{
  "dataset": "simulated fluorescence microscopy of cells",
  "norm": "layernorm",
  "norm_position": "res_post",
  "activation": "gelu",
  "mlp_ratio": 4,
  "patch_size": [8, 8],
  "conv_stem": false,
  "positions": "learned",
  "pooling": "class_token",
  "num_labels": 17,
  "optimizer": "muon",
  "batch_size": 256,
  "lr_schedule": "cosine"
}
Rows from block 7 of a small multi-label image tagger, named by matrix and row number. Rows with one number belong to one neuron. Each number is 500 + 40 x the weight over its row's rms, rounded and kept within 0 to 999. All counts start at 0. Numbers have three digits each. After the name is the row's rms in percent of the matrix's.
Before each neuron's rows are labels from the 100 images, of 14848, where the neuron reaches its highest value: "peak on" is the class under the peak. Only what is clearly more common there than usual is listed. The data: simulated fluorescence microscopy of cells. In brackets: how many of the 100, against the usual share in percent.
# fc1: MLP up (model.blocks.7.mlp.fc1.weight, 1280x320), inputs 64-127
# fc2: MLP down (model.blocks.7.mlp.fc2.weight, 320x1280, transposed), outputs 64-127

peak on: cytoplasm (86 vs 33.8)
fc1.702 129:478531545522486500454430522448529527477524567541556532484491441469500586549539527504538528578497482499446485394559463490554559506515521483439483509521504487510494531433518522534559480528532589
fc2.702 132:503454531450512501494520448507520518501426491540521500423494460539465459540452420468513485480497486505526452517499557507489471462519497528547534563582402526438494449509440464506489490481511440

peak on: nucleus (70 vs 1)
fc1.370 088:519501487480481450505541525497466454505517474506443544486504533515542520475482547530538512489513481501525412446417461533516516559476568587538480438475461534588504483487509445486417500444499529
fc2.370 089:457494523495525559472509524497575505497513500540524479494521542504493502532515486508495460547518558522519518498476604496561456478439438444402462522498565460551469462487464553491500529517508554

peak on: cytoplasm (61 vs 33.8)
fc1.739 110:472519471483472554508506547511500478495448481507501564468443515475495425444496423508581517401512596536536483443510460456489555547570546481512505450509534560512529492471564512505535486550559492
fc2.739 119:459514513501517478527517512440508544473472600470568470458568491497479464562382501492453499521509422514497557564531467529535559402494471492482488552506566436531505509488458514539464499488547572

peak on: nucleus (45 vs 1)
fc1.374 096:520551462493477538475536532512520496529479514511507545501465568567481535491557429453504522446508504531543477520516506460499567505553538584506466474518512517491529451496534459413489465490543548
fc2.374 098:501464512484518485505463471512548454532466535480563497551520527383499555489480520472507477575439478528459525477559491516513491512418522471489521500471451578477541495481495426496531467495429504

peak on: nucleus (84 vs 1)
fc1.150 083:505506518517518546574433447465572580467531524550495464450481456449518599455475563458518502514442510498486629442528519455470481507536508549554481491515571514484553465491464500443505460484517482
fc2.150 082:511542452551449516522522496485514523556432501516421550458486541567556435511473466491479501533500539549453460509504561515470518597496508501461573498477465543512496480489484537453457522422456547

peak on: nucleus (51 vs 1)
fc1.61 047:489476461438466539547474525494435481489469591487434518537529479533547458481469547492523545420546525485555496582416445502573502541545483441514493462507501512471496508529491461436419566480497534
fc2.61 045:472527498540535504473548494532599417520536453473492526503491581527493510448556436525480493530482478480572416403599547533497521440528505516542506495478496545494489553488525553504554487499563506

peak on: cytoplasm (81 vs 33.8)
fc1.743 068:507505561485519439456504568516464443516498495510496495466514413505475485495460496519511498512555374531518455529451524516549489502457490502550482571434475517456540452464479468452476541456509498
fc2.743 071:535532528544521479532558468547466535504490456447508440511490519510502492538518480510513446462492553537543559497473513435464463456547493507538484510562510523572472549506496465525487465472560464

peak on: cytoplasm (75 vs 33.8); nucleus (25 vs 1)
fc1.78 113:560535466471450513461451585511475528498554490432543559466445510496558519382414452488482499478530438545525468524462472555495463510460538534447531413495453514512573513460513490491544519515535546
fc2.78 110:493517538540488484498574454458467501527517464534474509509627466502434467540610533529518425611519632480498478468504554503482511490520451473569467509522503514450431446499508504511549453497541461

peak on: cytoplasm (71 vs 33.8)
fc1.682 118:487509498554538550456512476479468546501569526434483506486481491564447505482474496433441438497426483519530485500403408501511485485528483461508501522481495493472495511419378471538501517500553533
fc2.682 125:487502484506486500459456483500515478506468447526492480503529536529479522483510483557544543528553521599487454553629546494498533496429530544445610472416447536478513527585490540531532399486518426

peak on: nucleus (50 vs 1)
fc1.119 098:469480496496449511543500535559448554499581565598531496519499510528545537423533536510547493515515415535588522460465452549508485480427514547458520498530440531501534450531488587549509532461585442
fc2.119 098:420588543512482538449457495567450529529540508480473478489532513508442449576500561503496544523452543486504489497549546480461527480518457460488459501455513535506518552526490491567475454534481500

peak on: cytoplasm (78 vs 33.8)
fc1.367 059:468491477562530490604507502531454568471476520495541511523530451422474483472509527482519361437449430475459583578538515438464521517533452485560480432504441477489539541593478510464555506500476521
fc2.367 054:511520464551508548496617527517481520538557515546453486466463462538551502457532569499462514522569530528448516482500451567506528524516535546493490518413514485520525406535473505483491491503466450

peak on: nucleus (48 vs 1)
fc1.29 106:564451513502466487530533543513480515485497538497517568493520503501473510477538537605450450477530554501529451462455566457538413457541468523490482519539465495428469488446422527479472543476564538
fc2.29 107:523520489518505465459499425504508500538501515521504469483444530488476463483488519501552549485473498553471509480507456460535549505498582545475502459546556481543563516517477554500516513480536491

peak on: cytoplasm (70 vs 33.8)
fc1.456 112:552504498472452503516481468504509442483517533505529527470538500493572542481429516475506490528532514489496503465403477546463548492523425518546473502453528492467483518514542503541475530479468461
fc2.456 104:492568433464434484528588460557495575449470495522550485470494565474436469501546515488477475466481500546513498500573511546528543522468543408497413522521541610553573477480568432505500484450544461

peak on: nucleus (66 vs 1)
fc1.715 102:539473477571522506611511482459489470472519515529497532514483425443563449477549496421513558543574477553555457432516570443540450456487492489458467448485566511496458557515413572544513476541532447
fc2.715 111:566525550460540514486555465574554554499489444465498486545472554462507520509470487503542510490483545468486472452414569468457526467527510457496609579516434501499545462548548441449548487464551501